A small image classifier, trained from scratch.
Model: arch coatnet, patch size [2, 2], depths [2, 4, 2].
Training: muon at rate 0.036, 27400 steps, batches of 512.
Data: trained on fractals drawn by 1,000 iterated function systems, in grey, 295000 training examples, 47.6 epochs.
Rows from block 5 of a small image classifier, named by matrix and row number. Rows with one number belong to one channel. Each number is 50 + 12 x the weight over its row's rms, rounded and kept within 0 to 99. All counts start at 0.
After each channel's rows are labels from the 100 images, of 14848, where the channel reaches its highest value: "patch colour" is the nearest of a few named colours to the mean colour under the peak. Only what is clearly more common there than usual is listed. The data: fractals drawn by 1,000 iterated function systems, in grey.
# convs0: expand pointwise conv (model.blocks.5.convs.0.weight, 384x96x1x1), inputs 0-95
# convs1: depthwise 3x3 conv (model.blocks.5.convs.1.weight, 384x1x3x3, trained with AdamW), a 3x3 kernel
# convs2: project pointwise conv (model.blocks.5.convs.2.weight, 96x384x1x1, transposed), outputs 0-95

convs0.304:46 43 57 59 50 40 42 53 28 43 46 25 61 66 46 81 81 60 72 52 38 53 40 72 61 56 51 52 55 45 63 57 27 63 39 34 33 77 53 27 43 57 46 31 49 48 42 49 54 66 40 56 48 44 55 50 48 40 57 64 46 49 72 53 36 34 57 43 56 71 38 47 58 52 42 40 54 59 48 45 43 34 65 52 35 31 43 47 61 61 69 70 54 57 57 53
convs1.304:60 51 68 53 41 55 69 50 70
convs2.304:60 35 49 66 79 31 57 35 43 60 69 33 60 69 44 69 66 70 66 65 39 43 51 64 38 56 62 43 46 47 43 60 41 56 33 28 41 48 62 39 45 58 38 78 39 62 59 59 49 51 41 42 34 41 52 47 62 53 54 57 38 62 64 41 63 42 60 36 57 44 29 67 53 33 49 32 56 50 40 50 54 32 62 53 52 45 23 45 41 51 51 55 55 42 29 63
patch colour: black

convs0.195:50 42 48 53 57 37 31 58 67 49 50 41 34 59 61 64 68 56 47 40 76 56 56 40 56 20 55 43 54 42 52 39 51 56 51 61 42 36 38 34 41 31 57 42 38 65 57 77 45 56 41 57 66 60 66 63 56 54 71 47 19 49 48 38 47 42 45 79 60 27 25 30 47 54 40 42 46 53 54 56 69 44 51 62 60 57 48 40 50 55 37 45 31 41 39 44
convs1.195:61 53 55 49 21 58 62 52 61
convs2.195:55 62 39 46 44 58 24 56 69 43 55 45 51 53 68 46 61 48 37 37 60 71 61 47 43 52 32 68 59 57 56 34 51 54 69 53 50 31 45 35 52 64 52 45 44 75 56 63 49 47 55 52 57 44 47 49 64 66 71 52 42 57 40 47 37 41 49 62 60 30 45 39 43 49 42 22 70 41 47 79 56 34 47 56 52 50 48 59 33 36 18 36 24 54 45 38
patch colour: grey

convs0.125:55 36 47 46 38 54 54 41 25 36 45 43 51 29 42 48 46 51 43 52 44 61 40 40 45 26 42 53 35 52 48 53 25 55 56 48 52 60 42 30 55 52 29 54 70 40 53 47 49 59 36 41 69 39 34 75 32 24 53 42 26 64 53 62 42 33 61 50 27 62 56 40 58 59 66 46 60 34 50 34 34 65 75 47 33 60 46 38 56 55 42 48 61 62 61 59
convs1.125:24 42 65 61 54 53 54 62 51
convs2.125:28 53 50 41 73 35 40 64 53 79 66 29 41 38 31 60 57 64 47 27 38 63 31 73 46 62 44 31 43 67 69 41 49 46 54 45 43 36 58 46 40 44 53 35 58 43 45 63 49 60 48 57 53 67 47 73 59 48 38 62 39 59 57 77 73 40 45 45 45 43 50 46 59 58 61 55 59 57 55 56 40 71 39 41 61 39 51 48 56 52 59 46 66 43 44 27
patch colour: black

convs0.260:36 42 66 32 60 61 57 46 36 44 65 34 49 67 74 68 39 52 37 67 47 45 35 48 54 36 61 34 61 60 58 68 33 38 43 28 46 37 46 56 43 51 42 55 47 43 32 61 47 61 64 62 53 47 27 63 47 58 41 49 49 45 46 21 37 68 49 54 57 44 26 38 53 52 23 50 62 58 34 59 48 55 56 65 42 44 50 24 45 57 39 65 46 28 54 44
convs1.260:44 62 56 45 68 37 55 49 27
convs2.260:40 85 33 35 35 27 30 47 40 51 57 64 46 65 36 54 68 43 54 61 50 58 66 41 60 29 39 46 53 43 58 49 53 47 63 50 46 59 68 36 43 48 41 33 50 49 59 34 53 28 43 59 41 36 66 36 54 58 54 53 56 61 66 64 63 40 52 42 25 55 52 52 41 64 79 40 19 56 64 40 44 54 49 37 48 52 59 59 49 62 45 32 48 52 46 59
patch colour: black

convs0.12:44 40 48 30 31 37 35 54 63 26 55 41 56 51 63 45 56 56 38 45 44 44 50 32 31 56 63 35 54 78 41 56 45 49 39 69 51 52 58 44 57 50 32 46 33 67 38 52 62 48 47 35 43 50 37 33 79 38 63 43 40 60 51 42 46 43 47 60 47 38 52 17 54 58 76 37 40 42 55 43 37 29 45 49 53 57 35 26 49 56 39 53 39 37 68 40
convs1.12:66 53 34 59 46 44 33 47 69
convs2.12:37 41 44 50 16 53 65 68 58 47 59 53 62 60 73 21 51 64 44 36 69 62 60 45 55 30 64 52 60 44 50 31 56 46 58 60 37 69 34 48 44 47 35 44 66 61 46 49 40 68 48 44 50 38 56 47 47 58 44 38 44 76 59 38 55 62 54 54 54 62 43 45 64 45 56 58 24 64 76 47 55 39 45 52 41 68 50 55 46 41 34 56 38 27 35 38
patch colour: grey

convs0.168:65 63 64 40 52 32 51 54 54 48 35 57 75 46 52 29 72 55 59 63 44 69 41 38 59 52 54 61 52 67 45 61 48 38 34 38 48 80 47 42 35 36 66 34 36 50 43 42 55 76 58 53 44 56 59 54 44 75 47 44 52 34 42 64 41 57 37 60 59 45 33 41 55 66 47 38 70 49 58 45 56 45 76 39 57 47 44 36 38 48 58 38 54 64 36 22
convs1.168:64 58 69 54 48 57 66 54 68
convs2.168:45 57 51 61 30 52 44 63 42 53 30 51 83 56 45 65 48 46 63 45 64 46 47 49 57 20 41 59 45 64 52 59 37 41 34 43 50 73 56 74 62 62 31 44 44 55 51 35 39 54 57 66 34 30 66 48 39 41 44 41 55 38 58 57 55 57 52 36 75 26 65 47 50 47 50 44 70 36 56 53 63 56 59 55 46 47 45 31 32 56 45 40 26 60 49 69
patch colour: black

convs0.181:43 38 55 47 39 39 37 38 33 47 52 70 33 64 55 49 70 56 61 37 36 47 55 17 36 55 56 46 44 48 35 34 62 86 56 42 61 64 40 63 42 44 61 44 70 36 45 46 56 71 36 29 51 33 46 45 64 63 53 50 32 50 68 45 33 66 45 67 52 56 57 51 55 62 38 60 58 67 55 35 58 56 50 38 56 39 76 48 51 44 52 45 51 48 55 31
convs1.181:34 51 37 44 64 49 35 52 30
convs2.181:44 70 48 51 62 50 54 58 60 65 43 37 51 57 49 62 32 36 36 34 50 40 27 75 61 52 58 37 60 53 65 47 55 47 41 45 35 35 44 26 49 64 37 58 39 34 56 40 41 48 55 47 45 62 48 72 47 46 69 26 39 49 45 67 51 43 46 46 74 47 40 62 34 30 65 49 52 51 46 48 40 32 48 56 36 60 20 45 61 73 59 56 30 65 41 64
patch colour: grey

convs0.286:56 39 46 45 62 31 51 67 64 44 37 49 44 47 60 61 30 42 50 60 47 47 55 65 48 34 34 30 52 47 45 47 44 63 41 54 27 51 63 42 56 40 57 43 64 33 41 56 48 56 56 55 27 52 60 50 44 41 28 46 55 63 57 52 35 49 37 50 56 60 34 64 34 53 56 60 41 72 76 26 23 65 41 86 67 48 55 65 62 55 66 52 36 49 38 47
convs1.286:56 60 50 58 78 54 60 59 59
convs2.286:32 50 52 54 42 76 58 22 73 31 55 68 46 54 52 37 52 30 50 43 65 59 35 52 49 46 48 64 45 47 56 49 49 39 39 61 66 59 44 50 54 64 51 41 59 58 52 38 61 38 33 51 70 69 67 44 44 58 73 38 60 48 49 34 45 24 59 42 45 47 63 57 57 39 63 34 68 40 56 72 52 42 51 30 68 56 35 35 46 46 34 32 65 54 62 39
patch colour: grey

convs0.38:57 34 44 56 35 64 53 54 70 42 51 58 37 72 41 60 45 42 66 61 49 55 41 50 50 38 63 43 65 64 59 56 66 44 55 50 50 59 53 33 51 54 23 46 49 56 43 67 50 63 63 51 58 51 52 56 51 49 59 39 52 50 39 60 32 67 47 26 44 49 34 32 49 71 86 36 52 32 42 49 70 56 51 54 42 61 80 31 32 60 35 40 39 47 60 27
convs1.38:37 59 69 60 47 66 66 49 57
convs2.38:56 50 67 58 52 46 47 53 54 42 54 54 35 37 51 59 50 60 33 52 70 60 55 39 72 64 51 64 29 57 42 60 38 32 46 50 54 50 34 47 37 39 65 62 55 35 55 19 38 37 71 62 74 64 55 48 49 34 65 44 46 64 64 54 78 22 60 44 41 60 53 58 47 36 71 53 44 52 56 46 40 31 54 77 63 55 60 51 56 34 55 44 49 40 65 50
patch colour: grey

convs0.221:08 46 56 39 59 46 47 50 45 59 49 31 53 37 38 47 56 32 71 61 60 58 37 65 40 56 59 47 47 65 46 57 77 40 61 74 43 30 52 43 75 46 52 42 36 49 56 52 56 38 52 63 52 55 55 50 68 40 58 46 45 44 47 70 50 60 48 49 44 88 53 28 41 60 67 49 35 46 49 56 54 47 39 44 48 63 53 66 54 50 43 65 22 42 49 59
convs1.221:34 73 58 51 59 44 54 68 51
convs2.221:62 57 62 41 59 56 51 47 66 67 72 51 46 61 54 55 46 49 41 55 56 34 54 67 41 76 34 65 32 15 46 57 49 35 41 51 64 49 38 50 43 47 22 75 47 54 43 53 60 34 69 41 47 55 59 57 43 52 58 42 67 49 48 60 41 30 48 42 52 64 65 59 41 43 66 39 42 43 53 82 57 50 48 61 69 39 56 55 73 52 38 43 33 56 66 50
patch colour: grey

convs0.199:65 42 24 54 66 54 57 56 51 56 43 46 67 83 49 45 53 47 56 46 64 35 45 41 42 29 68 66 65 50 81 56 64 57 34 62 47 48 42 47 67 49 63 43 31 65 37 61 47 60 42 47 67 36 46 26 52 36 71 37 44 56 34 64 51 59 70 45 47 35 58 58 53 46 58 45 66 29 60 49 48 48 44 51 42 77 42 48 67 56 57 45 39 53 40 41
convs1.199:58 57 44 49 80 58 37 53 52
convs2.199:51 76 60 39 43 37 67 48 66 57 49 35 56 56 36 29 58 46 59 50 48 43 70 42 34 49 28 49 74 34 19 50 38 24 45 59 40 53 46 54 31 63 59 61 56 49 61 54 47 47 45 46 48 63 64 56 57 53 36 62 51 48 63 46 38 39 43 44 47 59 51 64 78 43 44 43 66 45 47 48 36 70 41 50 29 58 21 57 58 28 50 36 49 60 60 58
patch colour: white

convs0.96:28 23 58 75 64 57 23 46 46 67 53 34 52 64 73 52 45 66 57 40 62 57 65 42 71 56 51 48 45 52 53 35 57 50 63 51 45 32 50 43 56 29 55 51 35 57 60 68 45 65 49 26 77 61 57 46 58 41 73 53 48 50 50 33 52 66 52 35 33 44 59 32 53 48 42 45 41 64 66 45 66 50 61 54 42 49 36 72 54 53 50 39 44 39 44 48
convs1.96:60 60 58 46 57 68 75 49 50
convs2.96:37 72 67 55 53 80 34 65 56 58 55 47 41 39 49 57 84 61 48 24 56 44 37 42 61 34 47 57 30 46 34 35 37 43 53 40 51 59 59 42 69 51 66 52 47 53 71 59 62 41 61 63 72 58 37 33 57 45 66 58 42 68 44 46 53 33 56 41 58 51 34 56 33 47 42 29 55 50 52 40 41 52 58 55 36 68 42 54 46 41 35 57 54 29 59 53
patch colour: grey